{
  "encoder_arch": "xception",
  "model": "image captioner",
  "dataset": "rendered roads seen from a driver's seat, with toy cars, trees and houses",
  "train_examples": 36250,
  "image_size": 32,
  "crop_scale_min": 0.8,
  "horizontal_flip": false,
  "tokenizer": "word",
  "vocab_size": 35,
  "encoder_norm": "batchnorm",
  "encoder_activation": "relu",
  "encoder_depths": [4, 7, 4],
  "encoder_kernel_size": 3,
  "encoder_stem": "deep",
  "encoder_widths": [128, 224, 384],
  "fusion": "cross_attention",
  "label_smoothing": 0.1,
  "decoder_width": 192,
  "decoder_layers": 6,
  "decoder_norm": "rmsnorm",
  "decoder_norm_position": "pre",
  "decoder_activation": "gelu",
  "decoder_mlp_ratio": 3,
  "decoder_head_dim": 32,
  "decoder_fused_qkv": false,
  "decoder_bias": "all",
  "decoder_qk_norm": false,
  "decoder_parallel_block": false,
  "decoder_inner_norm": false,
  "decoder_drop_path": 0.15,
  "decoder_kv_group_size": 2,
  "decoder_positions": "sincos",
  "decoder_cross_attention_every": 1,
  "decoder_tie_embeddings": false,
  "init": "xavier_uniform",
  "residual_init": "scaled_by_depth",
  "optimizer": "adamw",
  "lr": 0.0017,
  "beta1": 0.9,
  "beta2": 0.99,
  "eps": 1e-08,
  "gradient_noise": 0.3,
  "ema_decay": 0.99,
  "steps": 3600,
  "batch_size": 48,
  "epochs": 4.8,
  "lr_schedule": "poly",
  "final_lr_fraction": 0,
  "warmup_steps": 180,
  "weight_decay": 0.1
}
Rows from block 3 of the text decoder of a small image captioner, named by matrix and row number. Rows with one number belong to one neuron. Each number is 128 + 32 x the weight over its row's rms, rounded and kept within 0 to 255. All counts start at 0. Numbers have three digits each. After the name is the row's rms in percent of the matrix's.
After each neuron's rows are labels from the 100 texts, of 14976, where the neuron reaches its highest value: "tokens" is the input token at the peak. Only what is clearly more common there than usual is listed. The data: rendered roads seen from a driver's seat, with toy cars, trees and houses.
# fc1: MLP up (decoder.blocks.3.mlp.fc1.weight, 576x192), inputs 0-191
# fc2: MLP down (decoder.blocks.3.mlp.fc2.weight, 192x576, transposed), outputs 0-191

fc1.353 098:095103116174117097090130154098081092152132089123136081124146137120103059096100144071084099154161131161132155127114083143123104086138131184104112095170151117094140133138127125099151144104073136114152106183108154074144146115139120064173197114133099169120158077190159086121086154095124087115098117099154087114118129136152169083112144115115098089168179165123120129158124089197097080159158098089115123102190114101088113059143080138078167137168084133089119124136059172211124117106175131112159161146137145110082072120129131138158166115151096135120199091181091098146092104074152162160
fc2.353 101:132165080115163139121122087143073116131150118100204156105134110094133136110153125155140158122119126100069109091166132060086130132128112157121108128115054113141154131157091087134070113124067116093136124174069119153096137117093101171105066107143154138110094099122141070171128133098123192099143163123103169159108083154097096104096177150147097151126077105097102109087138189167091118115130129161205134152092113112144180205062106137134129164154114138208147131139136157182110128098137111207145059124118157114085146122130111151172151172098076102116108135106124116063145100119136147221
tokens: "brown"; "pink"; "red"; "grey"

fc1.516 095:116118113184068105111111155145181100115114121149161097082059155084082097159141117110102205092100143118199135148205177077170077105134172109087074173132086138114138149159104113135080144140149101148154152171135171087128108173066145117111158093165100088129091161146176173128106102139114128164127172144169098124188105116096155097124105146169149152142137158127167173159140059108174163151079141180114162132104124138135122132183079092099118136136066112111103166085142080133147172163077143159183102126130130119155151138099091151181118157175086144085154132100138157132129106139189161115
fc2.516 098:118115173138083123200069111159116092155189121103170102102106141097156173103112168121122147121120100116147150074094129110100133128130112111070171158114109079144120160105142128141132110066110086126129131140117137211107159139099123097112163139141106075182157169174090139143116196150097132205129129116148152171133159085150160118106158135179143179134201136115116140106102061171134128111136136161131154098171090186108133082144101145097155189077066126052122114143114038108125171194124128106089121117097137140179105151122190128149157077171164162152107075137112126139144067161132124148
tokens: "brown"; ","

fc1.222 099:169110141092071145133153154116149172169106148105080149096089078113083148108130111118094116147165102134089091151088117091110107106102129135116109120085142132160161155145176174170060095095129122118043168123072117109147145089111150111180149072098156156133123114091091171149135147118154153081079162145123060147126114150143152099152152111162152147136151159116131187090146111094166156156097122058130194091103147176158066098100081105069102059108097158090138169164166125136140107158118120108064083133153159120136081158105150189153190111120093066173179167152080112092110128139141111107
fc2.222 086:147121142134148117165109093159128125100104161148111183115143135111123142122103179129082132105144192150117079161135156154133111136127122080063108173175150169119154146171141149109101089131119189147160184130037095099077061076150140154127139113176136122193178116127147162121143140078179172156095118087145037093120134162112109126146147065129076127095136132143107166142111191131189112209154125136123141119110155127090091137140068112127107120122145090092128100164086097124157160158143104135130143143150047119112135095091141111172167202133100158195134166114120086132115101079085187115
tokens: "truck"; "lamp"; "house"; "black"

fc1.520 103:175132088188107172154078086170152152100146143104102120071125090106097130168170118149124168180112131131136139082122135101150107102126107157095145059111089147200173078118097161120120062159182118130101126112131138157138195107171181096149187131093157138080077125118085138072199064145170165121144126096140086153156123096118117135123190136138118150081133065172149081136133154110107133130121098075113100186077144054103123152117075167153111125134096123113105122143135114094108115142172071117143194159175115143142133131147172092106084089177127130090129181170110118153122069113156128118
fc2.520 105:106157147151104107192148105170074161094173119123115168121124151169138163152055115173121058160089115136123169152204176069160130149114078149130126131098084094134173122136114117189084176132124122133105090143141126154109098144168105166119126111151147176088078068123102086089172118131133191099130116153124132159093098149154128191094166068153183116122086088092132138081113117177138131141194112152114135146177119149073127129099070109154079108108120075093066138186088149106079126154120126120150128120131145124167136131125142111171194114146152220109104168100161152148122106101100138081
tokens: "an"

fc1.446 105:053103132190133114117185121161142093151152147103160113160162114133091137161120117109159129087161169138117138108165114142132103149110162113060158107118151130103189131156115123047120127151144106177187165105094188166138074087181171182147192154151166166130160159103078082161157084134076131147161096150125088115105115157133185118124139103080096128117173158128115114174091081167106154129135136131121100153122090086169135132091121100116152155101145164073134087163121167128156170112087206142123127136159106113118161162162100091070091107137181155108130179140155047046114140121106107090
fc2.446 112:175145180217108109115117095106159073148097114174118107109094155110176142155110094128123105095107110166115114107089157098111111130143159153181138143115111157146096116133119118116093151151107158086188178135077090104120128110113158137126093198152139146123170087089123107062173128113168143149137145106114169160133104179044094124090089127087127128158152180153087146147129148124077122207107189215088147148145134187151131105131124131148118161083152120116058214175181094114146140147099143124135136126156062088076158147126162117141145141160136105093147111089109069145126178059128113126
tokens: "green"; "teal"; "red"

fc1.488 102:120166080148142127111101086106143094069094165109123056052208152133168171146096081072124137112198166134076145140135142085118164104164130119096138113148105105136134163222105101072082132093093111142176175122106155106120159102166179110144119107082147084103090133186149140083131130112120139095088118108112071130096118117101166165100147136146095123053123052130126106101080136084161146095151136111146087109135100146128163142097131085084166163149154070085136138181138072171179118143147173142076128153140112139119143128099100186090126136124122164165084136107094127149139110141162171161
fc2.488 088:116146137182146120058146157132103157060110153188178220095187103132122144114164133132077098152086120144056222112136134155141095083106150192133133195108148145123117117150139138151124131142094144135115152147110105161141124164183164154078115112186202135175149101142179111116170116064155096151136134110113099158057159120126111098132086096129089130124106126117140122144142121117150130207127125061117160126147149170135086150130105146123114098125188127153168096190138165148138096123100106121117126094159031081169127153129079136133160159147123161095135104115120188165117133103108188122
tokens: "truck"; "car"; "tree"

fc1.69 099:128067108163135137172052141076105170115182106089107173117178171131098082093079151090192127118071163072143161159111118175146085103104112110103145118099140125154133128143144139104110148150135154083175149112177161181112110100150113125137203107113144092053111164148098140116147093166052060183096202138105165159157078115127168161148118112093052113137146126136135161114105069147145169084074132125116172145083161159127103166118182135081135095143113144133119109139131106090151133161100121090125160089060119140141111187137086139136157122131116133120121141151176077152114093097122178143
fc2.69 112:184120137106114172141153135105145135144158174160134153137144075137152103106173154191133163183043054118151091154138143109065127046115146164148120157110159143115105188080136139177141200096159126107165133167133138171119103128121140207122130106150142148143190106115133125115133100138197100080127181111159148105158144155138052084145147097189122144156127173103121127153118123134116129163136105126101119155144112141164076183117196133134100062119136085116123116123106128138164151082146126167122091155109079112103116117094106054107134132149093138186162123135187120120124068079122211163
tokens: ","; "yellow"

fc1.275 105:076090130157167172157128079117095107083075125118132081095154104129155073100180148145131147101145169135145149074142151171166140061139140132182062120059080139144132092114142146149107150146105161157127115135154101189171184167088155149096119132141080132090163168083101123108148118166143135130171127104123162140135108069177166123085165097145085193093151094146119206156122066105140092101147141120112163092180149159123112130077187124148095064132155103121175135119123171188179115151153072173090131136106117089188136134142097156090149139093138176084120161123146097141116150121180155164
fc2.275 092:121110103091124166171100172122114094151177170107157132126111067136134145122125134047126130112127129131096085100157168108095099099112103134148181156083143059155119068124141103140108106137159098101081111091092104118179147155135131145125082086149048134117074140081109152064136117132167109132143058086066089066059108209121143141130153113148149152183076116171090161145134150109122182095100155132119091141142137119137210172153124090158151161134214134098114138153076110116154161148116153156172176125114140171155160133095188118134138190128126140102161113130101181161121126147140147073
tokens: "an"

fc1.15 095:167175120137129081165094135123096147173064108152117144112088128160112064115133129109115127086181147183071172103150112108105123092113147114150068089110120136137130144119159176120154139160087154105092116100094164128161117144154145174158178114099165137061158079197148152103122197092108098114145130138107094168128094107097185073133182186162147176126118085106090106143162132125092119096125091082185136135159120131160145174096145056172109168163146136126143142104136120141097142110094144126159058107098183177167158088106153079102077149071164178086152152070099079102163127112111103118
fc2.15 097:117145157100146206099119103105156182153133126145149142126150133179156101185106100149108102175066098135115090077141072139149129143134053109090155109146076109120125131176128135147067121098138169104104153087114131099140134139121139118135141109164185110131142130142150135185149103186167155150132147124173093056123147127069135138086091098146133165145074104096137178122132134194146081091125076134132084087193171139173159125121120103134177156128118176165145108178089129085178182147147134146107137139120136103139164154075112164189154103130182188194170149163091115151121168178110201172
tokens: "a"; "tree"; "house"

fc1.404 095:093073105102123086179149130063116134150107080159117128116177156100134090131114186179114179079079168098185110139142144126169136143153146119114141125117098130138177126177159153140153080120124097161071096097148151096126152081160153123125115115085159084094102129106132170116062146169108096145170103141116145161153184170069125073091122146164101156098141065110098174144158111131091121142171180080127112052140072152103148090173128104089155144131088151121119079106159168151080154039163073092144096146098183085110165171080135144121128116133156123105095108158137095160112105121127074171
fc2.404 091:169195169125159131142172139109142102150135097178086187167123168119136172105130092161189148159097092182127087095124163129136192119114175105147144160096114077202137099143127107080057137158112072139053118132124097122143102075169141145156122087104213135135109128180105124114121167130120131127192154097133115110134148109123111109131126114197121106181081152092074164139092127180158116105159127138126115184160162178054117157133101135081153089134157102071125176162116129116129049084131200153123148071113122145150174130130111116121150126136136150177116183185118131163133131131117113150
tokens: "green"; "yellow"

fc1.217 116:102098157093154095162086105142127173122106133113164151089141129157092076122085158119109123134144079162184195129136176135158076102106085149143081148159130163111185105158152083101182123184164130188193133116145165128113146135137090122175119121164168106082132123196152158159153097125135169154106117138130110148089141119083119068085085165095142147112182096127135132090134103083094153127060092123118093099103111112157062131201108091095105158115142132115132149149090132105136065126183148126154150131100116084068093105149090143084097085190160147067143157111157068146143156196105079132
fc2.217 143:101176134121138114123125078107175159101094155100164158089170152157059101091117162092105172134110144110150160103113135129102085127127166160087145113162109155129142091151154086101160171126136150142168153145154119124130193162092099154157128145129183145084106164150105143161098146090199166156104167196144179120179109177131119143078170165154133077099135125123074129105092139092076149165101092092169150132119111121139121175123112119118205145115159118093102050133126146145123174149176171181095151188106180157052113134123130156123134089169163112071160125145171060122197089136109122174
tokens: "truck"; "car"; "lamp"; "tree"

fc1.285 099:083163120153070124155098092133143072140109159092082153108126171111147197102135149112153155096123089106116091153135117106048140135140158094125128102143149102140124183161103092154079117094131094136141137105103166071102105132194153128170146156123122163086135086222131103210165099138114151055117158153164136109123105131102155199103143078139101077076110133133125147169170143102137179074096125113112147168146137127127169175150110165106137095137150148081105084115094131111110104161160084083128167102112096097158076090090179153130167154128155159105149095200094136203105095093137112080
fc2.285 079:128203152151088108075135117065134070060140147113143139118141128117154150153096123115155071147085123139109078100106114086132124232169130123106113171111084127131182085077175157163130143128100132084133081132102103114059172122142154176125109104141175140171170164089122109137146167053166132168086123126085126150110100169148107149142133152131140170131105123142155140089149154155112141165168133186170187105153133123099134165140077135127131173146100162165165126209099139098094100152114153141086128174125084142083077073094124174121162172100140163143137169142116117133123069125076201135
tokens: ","; "and"

fc1.281 094:154149112069090084088094136094067109138084124100086118080162062151186103148193103136149164107106118112150145113130103118117134161129125103174164110120099153167154122116132096121116122130151104177081099082128105146120148134144144174127172125152115080156116179120158113077161094121128135157194177127085099114183115157146164072097122026077137147139094152097187101124076089098120160085086130119078110125110143149152093131152149129141172076163154136099097149096101156144164119102189068146155124123144103085177100195141092085167105113104087162147199087102169101189135111145119134093
fc2.281 095:094134173185143135213124130127124088139122109130184105111060099059107158140186123171179091155095098137096097168133133154137085125196149154082201122133116122162157110123141158092147080096145138167168117108132130136071056101145145155200099070110098136147152169111065165147170162127173101129097145149144136176155134129106125135127142129186099120101094126170126136188119144109065145171175111175120088111114110145102151151109096115119135089079159096099152102157128160108124158124179125163081155151126104098150113093108151041150178185141163153156173102163113139147170114121174142097
tokens: "an"

fc1.515 100:099111156184110118139134172125089104118103150121168119120133136124117124123100123100076115155157134140128174190125088142144137149163117115141146117134148228114158106186104188166102157070172134131152062119082093101099107101172147089154102182153094073142113087117069088098117086185105093143095090114175123176085128128152152131118133114044184114183209113153156075089143122108146175126136159163096096091110127154155170130106123143091109142139148111129148170179143141139153096081171083120157123128203174095089070081125184128145176120143152160128100086126148083092093117149164147131
fc2.515 110:148129123171087131107150095190159128112134080098099120153115159176130220131100124078095129151123132162161188184152073071094160174161157105092154145139099050151070150093164193131145090074107149139146107152107114123113105153122135122115089119120112126191139145151163145113125147176114102133101125158151070102134163076137092146112135130141060168135107132178122088204062076181180118135140117106104100192167118118107136158122110114120123123098125152082146161156108114087110224137175109175141149130102134096169165130109137168127069098155162122128080165109182156141102123159109165123
tokens: ","; "and"

fc1.131 108:117157135163131173092162096112149135156190111122152116085083112128180153108151151056115136128145167161163165167102079093135063080110149061099093137080127158094136183179159078133109120159170105129135160076145101118122140133158095144087111130116096110141086102124168127132135103146090118179163149133110106129134076173081145107074171124104168130057129166157124150139151199064091122094127122082154101101079108161153136150156177168134160179076082181188147121094121140097138129163090102172089112071152136077143081178147190116096130122127090148094120105160167114122123123177100076121
fc2.131 107:203101130100180136131144147124124126119088122132095161109098072134127068099110132133132162113086152196142188089110076202140115093140131125120116117124129105144032143108128173122166104081125142155134148081067127104118122143099140134145155098197150184088141123123153091168100131098126132154088157121192191134254150129170156175143148120133160079190141156066076166165155144114122096132112104116073108119127077111165116107090149153165173165093121093084105125101095109089139143098171117100090157106126126139121116113141163127155104094167117089140109095158173070139125147112123065122
tokens: "truck"; "dog"; "tree"; "right"

fc1.178 111:078082164158130096132098126125177071117119105058160135100089121170136110122125137073117073113124166191138121101120126077078102150100133154129134099130167158090116109117099116152171132154155090114173126159171200162136140119139125092154112101092164140105115093123095160114161084121134076121111183140152169176080168110107150139082086159155061116158160184195127111105123079156160077156161092110065161164105150091105124089112146133165128105167084141163083173103071099040135111110163075106075145160067126105132130085103158097161142112119100132168116124174130119107162142108183166090
fc2.178 116:156120098115164155119113144157161141129045072145106171158146088131129139103125113129155165132113133124156136164082185064157096130107147181163091130166119182141156100114144145141167149099127126131121185158128113138190110127113136136143091070167126154187116138122114143154133126072079163151111146180167117143099160153160093128166168147106155143092197106149158123101156086127117176166150105151142127127199100114181113112232150024118149086098104135123097098177134116140120129187122158129120098115111091125054128143061126192039078106111121125154165171143110098091135119143088119137
tokens: ","; "with"

fc1.48 105:075098133144116155124135087192119127150175168151122177140118105102084170130169161095131102150084117117125154143131146134117114128067153143121137060087089173197189129149130155161128106151170109112092126082165143159114161161152157177158165069088098072082161165095102129152127119115049158097102163090164100085151102064184106064164107169120188134137183168165075140134108191157162111154168084164134099121148132152138136143171169075116132093145119117145103128111169110169176165133068085109145071115111135113126067089141092117120146145134149148113152123123143063160156160102089123151
fc2.48 083:082194048107136154165062117158122158134149159114138121081147107152122108150111149088134160116161175123081036099110116130097111132118100153114110124139061086140150154148168108177151061096058090090113066106117139118151171073125108171162121142175146144096161180130143141108115085111128142153150133138152144097060173158134134102109174132144140139111115150126148137119192109111122117161093172127166150129117128179110108124164138126217076133151148119172132130153143071185130124094152101194150164128132135105071103101150083197095099128122159046097096074126191140089162147138126135135
tokens: "green"; "orange"; "right"; "road"

fc1.169 096:073141115083125140085083139128114139111144132082136152173106171144124163161155104102138131136162128143122171147113067045141125085138131123083183166128180130093140165140152119109179129092162087122161181126107187075069103093129166164167085111099148184143101151165147128099127129129141170069112126128126197115111108126054139152114040088086088131134116119164072105080110165139143106111104111191150106131122089124164129119090101146117125157165158172083097139172142138129126116078166121133165140119108103076187129074129061115103162161109129126113172094176106100149177079200092122081
fc2.169 085:162192172113155093123146168042147112086155189133112112112121119093135137130110117122116093175076097113102134147095134123119117169104136108083169165129091129129147154158126108116134127137145125114122149140055137119145146092154170200124115110108124131118142129083115068116121228113167170152161152058156093154160134149160074162116137086217113160094099132098142118123067125146188130206147178153170128105152170136104129104135086124150127161123170162174123041191136124092123121114121148094113170167141077094154126174131120094122193152120182128106126135114117152093064148115107195160
tokens: "truck"; "pine"; "tree"; "car"

fc1.106 098:076123121141084154157168104089144090143119150142113173100191179097106210115100101155172136103108130116175169078151142107139132139160152158185129101157081129102150148073067090153102140128175111131147080141071141107179127085107089112170172099112110097213144105104131085093142119148141126093130139151166125157152124183114125140129183133149099094149186117142114117150079171106083097116131162088090109100125077179170185187202155190128102117113177146123166176178121103077159187136065126137147173111122104101144089127137095147114082093134151141104125160129118146155111157175084122160
fc2.106 096:125067103128088146078097104111092088139083044113133163070121192160145076158138121113182145149129107125140093111088137134175126190163104164133127164155099120099105226134102158143132115183116112120119163075150132176082136084126159132105154100138105173164164086149165151120127146094112133153114164069110147089127042112074136111159117133151109137105114127081164144108166125201180137096120102137129124113155127164142110169113130158122123101068075115074155159144152147131137040169120109020193127116136144126130138132153099136142146125095141133072118116194112175123119137118107127168
tokens: "a"; "red"; "green"; "teal"

fc1.502 103:133067098163139167175111126146125090165087107135109176115120179136130086171137105127131176161127106182158102090148089182153134087129099099164101105104117129123098101189097088112125082116125137154153146114085164105111130127167135116134152132094137098121129125175160196162170154099081141082107138162179170097169088170103107072171174128144169186135126170149104151128077191088093084132142035093054133111118096131092098127140145176105104177175137199155109143131131070130144098108144110125162153163102117133117162094145135184170078148162174131138098117134119130195155092185084107160
fc2.502 093:107113125088124129134194104139143135114111118132131154097125082130117116160050113076143109198101131182151108110155101132112159157116098117128175158151110159101160082163150140144153143134102085130145168135138137060073128144160071111067043121122148118115103150094099180090072102153214212151149140139167135124149110134144090135131127141104148102116104154114115133084130164091088127124111119081235111078122130104092125155165071083135206119131119083160097145143165081113162132134082104185103165182114087194084107084125134087150098148131134139125162142120121118124097200122157091140
tokens: "truck"

fc1.308 098:143121084087141108125112174121112132108102174131170152085166136091116094205175164105046095140159122111086175140099112122138118065133109155092153082154173120093106125197109120097107161104145169155198135087107135101132124174083131157132129160164138156165163114137116063078132110150101174103099154104162174126137108094115120138167163155130175160106123169120152126150153084075096119106113115121111073138148096082099092140170103150167168119142108116112061085074070106104100155164160109178181136121130155107142115103067156157072098141181147112096179120103150112099183094154176050131
fc2.308 102:130102177135146152115181126124127082123136012146148145105134113201095052106124069092117103075133123179083160087117084076129107169152110148071061165102116137148161151148133128133113146088122126180172159157131104122147162173142177121147063127086131131146193101142091142157163105128180098079150140157114138076137124160065064167130156154147129135144102126113117078105113083143093076136118134113136136145144120117143141171186085088147122123148164125135131140133121164148161135121139120117061136118080146146162133119102159092175152148151164169156167134157080178147239135078114123128
tokens: "brown"

fc1.334 105:140087148156147165146132095152104156196143122129132129168040115162112128151147149139119128138090170154083120046102093105072102071096117123087107185132169077149084155149119156142142112107150131168154082126124111169156160089079112133101119145125147122161144138182092119124125103201112171155185116110128104196197115120097124179116113100079090133072102182144052149153092114177158104105126089161143123112181077155062110109096105111127095160122097159139071097156179092139100069122113116090085114145161102077143142124146146073159125146113125115166076148112110107083168165105104087114
fc2.334 105:182167092111094124145143124110161136100092148121108152138044138160100095094153148100181170100083110092114122117107118094080120241136066127152158115104092117123131110114155116085114119155099164114203185096097103073068095159118138164084122117147093099120103100107151154111092046165178030080068147141113192146115118137078138108099178124120097112149132188131166154167155154142165170147103113133143088164156181124122110139167154160138126120143149143112172143146122124124137140156132151125176160174117100148144127114118113167134133165140111181141107101067081094178133091078142167125
tokens: "truck"; "car"; "tree"

fc1.359 108:106092174111132116124130145163148120109116131117151131137093126102129108145149093077108118161098141130123084139105105132122153073156109135107137115092073139135112117203105155093124171102173147158189145170070136132126145155151169141162179099146141084134099131152102113175117113149077130072120135098092139162046194127153116107148114123075083193143169106131082124095153080107145118148054145170150055109123080144126100060126117109178132157093068152097095120164138071130147135064140148066149071140135161126122144162090164078151073150161124171085180109112138072079132165168191111180
fc2.359 132:155085161070133140102121151150140120131138128111169131116042110127111135157149145115193141135114136115136137134150135154145091114084121150139185112143070078182189108115133123097160145074142173122194118125084187144148129111132110151128185160149200137135172149108118114087157139129178117190142159138087193085091085107178101127126154102082147126096209132068132118154134101150137106194134132177077079143069109138138139063178142081174180150109099110075125103136110107117181165132129142067162117099148072152112159081094121110159169143178162159142137121098103103113181148090110136167
tokens: "brown"; "green"; "blue"; "orange"

fc1.452 103:116150149165124116113164151124101182106188126107164098164084122182154078092129160127069165066137163116094096132129147120137157167115184126140093101142133132151114096145139166142150077117106173111102159067127133152185153123117098092100134067150149081106094076105121133140139077101137160167161145134087134109137171126171152081135087122156136098159172103185094176114070180165198113136066055151129060108166162118175126179128183171099118099104147124121080130113172119103147134044119154152072168166119141095100126205091111137144148154122124135091086113173172125148097130148104135151
fc2.452 112:158171100081119134159071155116161113094110138110092125180207088144158136092128099179105160117155097128134111127103130051080082107094126146168070168132161156144104080149120150151123075152118093159154105081087155122083121174096099110082115100059118126120175153168086161159131071086102159108130152090131120147123141158102117060160077112107161120084133094149095152132160042167143174148143099103099145166141074134118099159125101126140114160109111127127162106154087093104169147073161146142130118139178074191105098072114176116104159111142174111145109087176180165110178094159152157151
tokens: "green"; "red"; "purple"

fc1.464 102:175160103122127137125113153118106098138103107130132069112128169154141107175107076140165044153115104164110180139156086081143189108141131134085125164152189122086133106131137098162185135121155180147084085170147087166099136136125160106218127082068158139081148099116086115100139077124106116154096165061093104096121113106134099165180124122133142133093122127149097099129116136125173111103123097093123062097082145073114104126094173138140101097130103142104094094173172133138161117149142063122159104154103189158153117199138129067167086107081147129136168169132173120162119186132201068139
fc2.464 092:135157129112129163142125143145186141218157184141107118129143120175161187091113099139130154156085149194174064097152104121087127118137116152180104143111143102146179126075145110127191112130135159091176127124095114129109060066095152128104144193097122185154156134176088158139091150070128190104115166118115159125134152169191138122148106169177168131093088093060156180146076149134161164137114061190089101175092130121142167115117102168170091164101120136162172074119174138126143120164148158102148153095163126126110073112168098091161097127147150132114101130140113156112109092103100125080
tokens: "a"

fc1.506 095:127173085179110168155092163090110095138104127057147112207128148094138137161094083108112160174153111120138148161096122210059098125100099084130155179106126148105174138133129117205186146132115097104229066102096137115085144065158088126141168158157169110100168096170108100157095114094119098175170101134141140108106121093134152118098144172134137175156149110143184144166170110162154164098112122095127115135133129125148139139138127130120105142111059185123062137113120097108080057093168141151139158125133114135121092066127157192147173121119116160145150146141130075138118131143170184173
fc2.506 091:095144174097052146097053100082171166083142156133157142118146103142041154145157073149128164072125072117103138139139116099153170139158114157147174150123101150178119093139135057129127121099128157094173127107126148090120100148091123182085112105153165153141125138129102139136222171120144134150125122105098094165164174118119149112092106081142105113206100132159122148171117096100131110103150100105129090182138138093148156136170194148096154130099124111082075082165095130163080144164106203134106078136092130121084180145133069084137168160137117118107180115101160171104167101132139094180
tokens: ","; "with"

fc1.449 098:131112070100090165126143107088114123089108155072124145137144173145166122155055135148134081113132095175120120126171063189104136121124105106146111143139127128150129101105145105153132114072124112152189115166107116132164075157117127092166174136160110082101125143089168119167095171078142101101113080118150136182070152169151148111125112134120155152088079142074123101121108202127126180108126128086176128131228115172176154170072180152128110117105117166149129131148102134118085174109080135157122146150177065149119140097177085158080098100157101113097062059158150080134122157072087082136
fc2.449 091:063092114104093148083195180098111124121081126124116173127179142072160150086120123156126153170129150114128139102092114142120125127176129159154140113159124139116111181116143108127098131169162146090123112159106084156129167111169155182125109120139137133132162129118108078127155208095173198119118164082131142136163087157160104162201133128210146049164121113086110155149098169145131138167112182085117117125134109106135122143094107121121112127147209124103136051141149133101178137162194117167126142147082112052163100137104173182110128221145072089134185136114084123148135120165148144082
tokens: "a"; "tree"

fc1.354 097:165069090118097178150153074169115132128113127139185133151112127126109159145137176108143138132173157113163111086084086124123114153122157109179092114116141127113132104149069159116201112167152134156102092074162126114182116137125171108173176147142148103120120170090082139132131139163142112076113168187128137167103106111131116115112112105047091129102161145110162133126145109189150104082109100137101067087100125066144149065137207134139129124145153099192117070171107154094098140174160100182129145150108175147199137131213133098133120064124140169149127117174128131175144122178180208141
fc2.354 087:088162122156145121092172100133155141137135079122062217118120113103143081170145135128116122156120116156124102150126086124142119115062139114150131175160142143122151083106135092081173167138102051136166162171103115126175112163118084094099137138109120140138143116099172105126127097113131130150128120118142136112083122077135078108126140116165165098118019087092118168126141106062126129138193127136192113082124173125152086107142111170081155125105204087184167184162095121173132103113133125104126156186128134043194169122117149139142164079138100168148210111105116187139114122098072119134
tokens: "green"; "pink"

fc1.205 096:074113196132160122086156096111147124096190159158124099084117159158100161108141150093118076134125144138111082113177163090147125120104142170051075164063114123128153137123120116063189155103160095172138117147108158133084056158148150137151135100140134063161133172100121139117139124095117078186165193146161149097161203136127075098153116158106131132153185145135126093074129154123110099111140117076125059119107165102132147183088122111114149100098109158160126077149130126091151106136167176140119066139077145181146137183127156157105129084120151159156084143179167110092118135078105083074
fc2.205 090:154114076106091121152152195066154122164127094164153077103080139130123108165085118186105149164157159111170167100176121098111086194140054146102155098138145073171169136191117105142128103169145140105162153076170131173113120101114137141110106156115118110189147094099110169134129204133133158158131147169188172161071129115102115158139109115136131083145121177115182083113130106085093128104174153160112173123165123135072157115116180168151147070115082149179151124122120142195096080167129171124145139160120124135143134101109174080107087149081154111110046165140153094121125132119113120067
tokens: ","

fc1.198 100:173186168135152137121072138140119091132155099135080129110123104125168111140104123112124141114123110113114136150155134086077160076144148116151094165118122144072129139071135115086131054163135124120104179131139068116135152156142104168151083143123089141073149129156135154205097112167073152091159134163111157091136097159113138150112199097110074091091158139112154165151167075158091189118176121056118125132097153087158105074174137101170132158188094084110085121144120158061091092139134158098051127155081120112138101200170069170104121156165188127113187120126105151161121172152154136139
fc2.198 085:125158141115109076096094153085081142155120164106115127136087109131098138149129165122192163148072150136115093117169135071129102117162104119135101109186107103144094128118147159134161168108082147126077094131122108114077108092088153140131125131194123113152049144114098188190107114144157134128082127171111191147094098152149095174119122128158157139168103132118180164138129090105069132102118216144153135137181090175130140209183078106144109091127158146104165170096100112185129168102121115164070162066104083164120127135145048116119112145145143174125138084086172160143139084177147194131
tokens: "an"

fc1.483 095:106108093156087146121100166154187154112111145181154136159097158110113105113104169168131178092136152132069135100080094136133105091154164135064082124145129119184170103144058077133129072140129182122099131139114141154105126133112116181123129113119130114079119103184161147156149127146135062122132097047180097173139177093133136180116013085125107138133091113138163133117139114124152138136137117101118157081066142189147165158167142067098076061150116107140069104092134130144160136124137105134145103116115123137105100070133164159175138126109094072148136172101141165125074091069161112196
fc2.483 080:134143118119105155130082114109117152120080149103112119153118145112113190158070146117132127155175202125108044107163082120162179169134144170093141157105133111074083110095153081112149167104050194122108103095168165178083064133145153158142184141157147155103098142128124151079123165088140142123116100176126145101176142151121124165153114134199105064150093154138173134113154120128150098185075177100155141113129131115183128143157131133135172188030101130115189119122126135108173159118181151141114129111104144136165108100078114112066168177084124155117149125126119136139186104154136137057
tokens: "brown"; "yellow"; "pink"